From a checkpoint of a small contrastive image-text model: 64-pixel images, encoder depths [7, 14, 14].
Rows from block 8 of the image encoder of a small contrastive image-text model, named by matrix and row number. Each number is 128 + 32 x the weight over its row's rms, rounded and kept within 0 to 255. All counts start at 0. Numbers have three digits each.
After each channel's rows are labels from the 100 images, of 14976, where the channel reaches its highest value: "top examples" is what is common among them. Only what is clearly more common there than usual is listed. The data: cartoon faces.
# conv1: bottleneck pointwise conv (encoder.blocks.9.conv1.weight, 128x160x1x1), inputs 108-159

conv1.100:128128128207128128168128128128128128128128128128128128170072128128089128128128238198170128206128177223067128128145128128128196128000105128007128128204128128
top examples: glasses; moustache

conv1.68:128128128128128128128128128110128128128163128116128172128128128128128128128064017128061128081128243128128193128128128128128128128128186128163115128128174128
top examples: sad; angry

conv1.86:128128128153128128128041093128128141128094128074186128128128128128081128000224128227128128128128051078128128128078128128128128173049128128128167128128058159
top examples: top hat; blue face

conv1.65:089128128128128128128071128128196128128128128128128128128052128128065099217128247128128235128128019188201128128128128128128128128128128128128128074023158128
top examples: glasses; smiling; crown

conv1.97:128158128128128128128128128128067128153223128128128128128128073078128128062128191128128128098128128128088128128128065128128128234128128128000000128079128128
top examples: sad

conv1.41:128128176128128113092128128128128177074128128128128128128171128082128128128091185012128073128084015128094090128128062141158128128128204182128128186101193128
top examples: crown

conv1.115:128190219128128128187128128128088128128128128128213198128128077089128128128128128128128128128128128071128128128128255165128128209128128128128128064128128052
top examples: crown

conv1.61:128128128128128128128128128128128198128128128128128128073128209166023128128128128128128043128128128128048128128162128128128128128128128057052230095082128063
top examples: moustache; smiling; winking

conv1.19:128128057128187128128128128128128128128079128128128128128128204185128088128182128152151128075128065156073203128128128078120176104128128186065128128078066128
top examples: red hair; cap

conv1.88:079051175128192128050128128128173128128205128083128128128128128128160128196192076128128128128128195128055128044128213181128128128128128128191128178128128220
top examples: hat: no hat; pink hair; green hair; hair: a bun

conv1.81:128128128109128128139128164128128128128128128175065147128128178063128128128128128128128194128000025091206128128128128096052128128128186076128128037128128128
top examples: pointed hat; cap

conv1.18:128128128170050128072128128165066081128128128128128128046128128093128128128128169012184128128128170128128128128128128128128213184076128200128232084128128128
top examples: laughing; red hair

conv1.116:180128136128085128128128128128128128189128195128173128128128128128128168128128128128128128100096128089186128128182255128128128128128128218128189071128128211
top examples: green face

conv1.122:128128128128164029128128179128079128128162128128077128128128128059128001128128128128067128128063128128128128128021128128073128054128195128061169128100128128
top examples: long hair; yellow hair

conv1.43:128128128100075157128128128203128128177128128128128128128128128128128182193201128233128128128128124128128128055128128128128076128000128128128128128128058128
top examples: yellow hair

conv1.126:128128128128128128128128128128128040231128128128128241128128066192128188128128190067128106128128000178128128128057128107128128128082083128128128128102128128
top examples: beard; yellow hair

conv1.103:191128128128171089128150128096128128128128098083128128085128207128128128128059128086154168128099057193128128128181128070205087128128128128128128128128212128
top examples: looking left; orange face

conv1.105:128128128128128128128128128212128076128128128128128128206128128128128128128128128174128187128193144000128164128128128128128128220128128193128128166128128166
top examples: looking left

conv1.46:128128099128128128156046128083156128128128128128074128128128093156128128128128128167128128128128069128128128128113128069128128128128074128093128068128128128
top examples: grey face; beard

conv1.72:157128128128128128090069128087076128148128184128153128128128128178128153128047128100128109128128172128128202105128209058128044128207170196128128076160207128
top examples: purple face

conv1.66:128128128128128104222128128128128128128128128128128128128128128128128073089128128059128053128195128128203128128128128128128128128255128060128128128128073128
top examples: sunglasses

conv1.49:128185206128128091128128128128128212128128092184128128204128128128077128128128128012187128128128209201128128026128148128128171128128081128128185128128128128
top examples: green face; teal face; laughing

conv1.40:128128128128029128128171029128053128128128128128128128128128203128128128128128076128128128128187128128128171128128170128128128128224128044128128128094135128
top examples: sad; purple hair

conv1.85:128128128128128128128128128128128128152128128080128223128050175128128128159128128128128186128117192000128128128201128128128099169128165128128128160128046074
top examples: smiling

conv1.25:128019128128140128128156128128128128128128128239128128128095128128080225064128056128212128023128128128128128128128128165139128128128128070128197128128128210
top examples: neutral; teal face; sleepy

conv1.121:128128087128128174128074128128128128101128128128128088128128128128128128128128091128168128128107128026128128159128120128077128128128024128128128173128128186
top examples: blue hair

conv1.57:128128101128193162089128128105089128128128079059102128128128128093128128128128128128128029128128128128128128128128128128128185168128128128109128128128179078
top examples: looking right; surprised; blue face

conv1.21:174180128128089128128128128188128128128128128128160128144128187128128091058182128081128128128174070128128128128128054088128128050128167048128128128086176128
top examples: hat: no hat; purple hair; hair: curly hair; a bun

conv1.15:128188128128128128056128145105206128128128128209128128128074128128128033108128033076102098136128128087128128186128150128128128128128128128128037128128128128
top examples: winking; green face; teal face

conv1.73:128128048128128128078218128128128128128128128128128128128178128128128128128095217056128128128128128128041072128128128128198128109128128128154218128076036060
top examples: beard; neutral

conv1.75:128128196160128128128128098069200185128128225128128175128128128128128189128128128128128049128128128211128128098128233128128128128213168069102255201144128128
top examples: bald

conv1.114:128128168128128128128128128128128111061157128128091056128128128128128128128042177164128128186167128128128171128070087128180128128128069128194128128128128161
top examples: blue face; surprised

conv1.96:128128128128151128128128128128128128128051090128128128128128128128095128079000128144128050128128202101188089122128128074128128128064128244128085211170128128
top examples: blue face; teal face

conv1.22:128108199128128128128128167070128128128128128128128196128071173128128065128128191128191128225128128191025100128128177128128128056153128128085128128128128128
top examples: pointed hat

conv1.67:128128128128068128128128128128128128128128070128128092128128128194091239128075090128059228090085128060128128128128128128128058171056196128128041128128174128
top examples: a bun; purple hair

conv1.44:068128128128128128128128064128128043128128128128128128128128057128123128100128128092061128128128219156128128128128153082207069128203128182128174087097144183
top examples: sunglasses; beard

conv1.99:128158128128128128128101065128128128128059128128128104100128212128087128075128128128128176128150180096084128073128051128099076128128128128128128128128244128
top examples: blue hair; long hair

conv1.3:128128128128102128128167128128128128128128128128145128128128128212231188128128128195128110128187034128128028128119235193128045234128128128000128082223128128
top examples: sunglasses; teal face

conv1.30:128128128128128128128128128128128092128183142128128074128128128128183165128176083128128128193128128171128128128128128128128002128092128128047128064128128000
top examples: pointed hat

conv1.52:128128128128128128128078128128128128128128128128128128090128205168128188128239077237128128128128084045100030177168128128128060197128109128025128128128128128
top examples: a bun; orange hair

conv1.58:128128128158074154128035128128128128128128128128128128128128183186079229185128128128128128128128128247128172157128128128128146250128082244128128174128128128
top examples: teal face; sad

conv1.87:128180128128128128128128128147128128065128202128176128077128162040128128205035128046128128168088128128128128128128128207188128067128082071128184128128255128
top examples: crown; long hair

conv1.109:128193128128128128128128195128214128128128128128128128189203128116128181128128128128128204008106022068034128128128059173128077033047128128062128128128128128
top examples: orange face

conv1.37:128128128128128128128128128166128081128128199128128128128128128128128128220091141165128128088189128128128128070128078091128230128128128128128128128128196128
top examples: cap; top hat

conv1.24:128181093128128128128128128128128128128077128032128128128128128128104209128128128128128128248190128128182084128128186128128128173128128128128188160128128190
top examples: surprised; glasses

conv1.26:203192128128135128160128128128128158128128128128128128217128128128128182095128171128128128060128128128067128020128128128109195128128128128049128177128128069
top examples: laughing; surprised; blue hair

conv1.2:105105128128128128150128128128077128128128176128128128128168255099128128216128128128128057128128128128179128128040054128128206128142048128128176212128128128
top examples: angry; blue face

conv1.39:128128087128128070128128087128162128128128128128128128128128128128128213150057128128128182097128071079102128245128084055068161128106089165189147128128200166
top examples: neutral

conv1.98:067079128212128077128128067128196128128128128128128128128128196128128128128128128128128186128128128128128128207128128128128128128128128128128055128128128128
top examples: smiling; glasses; teal face

conv1.56:128128128128128128128133128128128128128162128094160066155128128128128128205128128054007128086128128102128128128078217191021128065153128182066200128128227128
top examples: long hair; top hat

conv1.80:128164128128128128128128128099128125180128128128128128128128128128128128081176128230128096176049128128161072128128128221128143128198128128128128128128208128
top examples: smiling; moustache; winking

conv1.10:128128128128128128205128080128128128128128128128128075128084128128086085128204128128128128128224043091079128115067186128128128066194128128128128070108222128
top examples: sunglasses; pink face

conv1.47:128128128128128128128165066210128128128128128150128188128128214128169128206075036212128128068128128179128182061128128105143037128128089164128128128128086128
top examples: sunglasses; teal face

conv1.20:128192128067060128128128077189179151128192128128128076128128128128158128176161128128128128195100071076069177128172252171174128179128128128012081128067128128
top examples: crown; long hair; purple hair

conv1.42:128128041128161128037128128128219128128146128087128194128128128128128128098128128128208128128019128035176128128128128128214091128128078128217128195128116128
top examples: purple face; laughing

conv1.120:128128027128128128128180128128135128128128128128128128128182157099128128031128086170128128202128210101128128128178128128128107128128229128128128128128028053
top examples: sad

conv1.9:128128047128128163128128092128070128128128128099128128128128128128197128069128184074040128198128128128163081128128159128009173034074128005128128128164128074
top examples: beard; red hair

conv1.55:128128128202083128128179128128082228128064160128071128128128095128067128128128175097128128128128020191082106065128128100128128128080155040159128128128128128
top examples: sunglasses

conv1.107:128175128128167128128128128183128032128128187128128128128128128034128200083128091128021247128107161128128128128128156128184128128128168084176128128128128063
top examples: red hair; crown; spiky hair

conv1.78:128128128128083128195128063128128128128192188128128128189152128128128128128128018128199128128128128128015128128128028070128128234128128128128101210128031128
top examples: top hat

conv1.27:089128128128128064108128128128128128128211128128128128128128205128128128195128128128128209197128128093128128159128196128210047128076100128048128128082071128
top examples: smiling; teal face; sunglasses

conv1.113:186128128057128099128128128128128128136128128183128149128128128128165128128128128150071095147128128091128128051128128225128128128128128128128128209128128128
top examples: smiling; winking

conv1.33:128128128128160098159145128128128170128128203128171049076128070001128082232128128128067128169128181128128128043042098128128055128128128039228128128047084128
top examples: curly hair; teal hair; blue hair

conv1.4:128170128128005161196128128128128128128128186081128128128128128128128128178128128056128128128128013128128128128128128128128128077128128128128081128128128128
top examples: blue face; sleepy

conv1.7:128128128127128128161128128128080128128128128128128128128128128128128181128103128006168080128128128128128110000167128128214128179128193062128043128183128128
top examples: a mohawk; red hair

conv1.54:128128128128128128128128128190040128171128099186128178128128128210128128128183071052128168128128181080220128128128128128128052085128128193128128128128074195
top examples: grey face

conv1.77:128128128128128128128128102128128128128128086128128128128128079091128128128128128094234248128197128082128155134067128128180092205128081128128128128128128128
top examples: crown

conv1.0:142128128128128128090128128208128128091192128128128250159128128046128128128128128178128128128061183128128086128128128103175128128128128050128128128064128128
top examples: cap

conv1.118:128128196128128128128128093154181128128128061128128128128128128172128128189128128128088226128128128128128090128153128128128128128128026192162183238128128128
top examples: grey face; surprised

conv1.104:128128128128128128094128128128128128128128128128128102128054128176102128093128128128198128090066128128128128128128128128179128128128066128128178170076128128
top examples: neutral; winking

conv1.13:128128041162128128128128128128128128128056128111128128074128128128173086128128128000128168128128198068128128128128128128128128190023128128191128103128197057
top examples: pink hair

conv1.79:128128128128104128076061128128128128128090219128128128128082093146128128182128128083128128128000093089128128128128128094188128057128128128128128128180040128
top examples: orange face

conv1.60:128128128128128128181059128168100128128128128128128128128087097128078128073128128128223177216128084128128128197093180128084128128167128195128128128128128128
top examples: sad; crown

conv1.35:128165128128128128128128128128128128128128074128186128128128255128128128128128128128128187128128128128091128128193064128128159067128176128128093069013046067
top examples: pointed hat

conv1.125:128172128128128128095128085053076128128128128128128098128128203128128128128034128070206128068094128128128128046128128078066128128128128128222128218128086128
top examples: purple hair; spiky hair

conv1.106:128128128051128128128128107187128072128128069128128128128055128128128128038128005001128128203181168128128078128128164189128128128222128128128191021128205128
top examples: long hair; red hair

conv1.71:128128081128128128128128128128088128128128076128104156128128026128069128151055128128128128128054128128006128128128128128128128063128118158128194128128128128
top examples: angry; sad

conv1.127:065128128098078128128128158128097128128128192128096206079128178128128128067128169060174128241128128081128128189089074128128128128111182128167174157128091162
top examples: beard

conv1.83:176128048128051096128128128128128128128128128177128128128128128128128128128211128035128128098015128097081128128128128100128128093128128072128128128128165128
top examples: beard

conv1.23:128160128128128128128093179128128182128128128128128072128152128128128171128128074180043128128169188043162128128128058128128014128128042128128128128128128128
top examples: orange face

conv1.45:128048159064128154164128099083128128164128128128128094128128128128128128073176128128185065159128128128167128128128209128128185128128031128128128174128166128
top examples: white hair; a bun

conv1.53:128128128128128128084128128128128128128128128128169128168128077086128088128128063044128128128171128128128089046128096128154173187019128052128177128128128128
top examples: surprised; teal face; crown

conv1.5:128128182211128128153111128186128159128195128155128183128128128128128128128128128128128128185077128128128128128128128079040128128089050128128016128061128128
top examples: sunglasses

conv1.123:097128073128128128128015128128128128199128128128128128128210128128128205128128128128128069128128128128034192009128062128181128128201128128128128128128128128
top examples: surprised

conv1.63:128156128233059081128128128128209128128177169145128128128128128181176220131128128094059050084128128171067128201073162128128080128201085181128194128128078128
top examples: surprised; sunglasses; pink face

conv1.69:128128128205128128128128002128128128063128128128128160128161128128183128128046255113128128093128128128128061128166119128128128178036062128232195128128128128
top examples: smiling; winking

conv1.90:020128128128128128128128128128128128151151128128128128128128087092170128190032128076128128128163177235128128128104128046128128048128128128128128210189128056
top examples: moustache; smiling; winking

conv1.84:128128128128108077128128080128205128128128060128128128128128128128213019128128128111128128128128128128062068128128128018073128128128255116128128128128128128
top examples: purple hair; short hair; a bun

conv1.102:128062128128128128128128128128128128128128128128128153128128160128128128094105128128128128202043128128000128128092128128128128128191152020128128160128107128
top examples: smiling; winking; moustache

conv1.89:128128187201128128035128128215128173128128128128128128128128128128186212128026170128183128189128128128128128128155128128128128128052051128128128178128128128
top examples: laughing

conv1.50:128128200128128122128123128128128017200128140128128104128076128042128128083128128128165128128186128128228128128128128128128128128166128128128128128128199128
top examples: purple hair; long hair

conv1.32:088128128128128128128093128128128128213128103128128128185128128128128174128128052084128208128128098128025128128193128128187128055128164128039156112170128181
top examples: looking right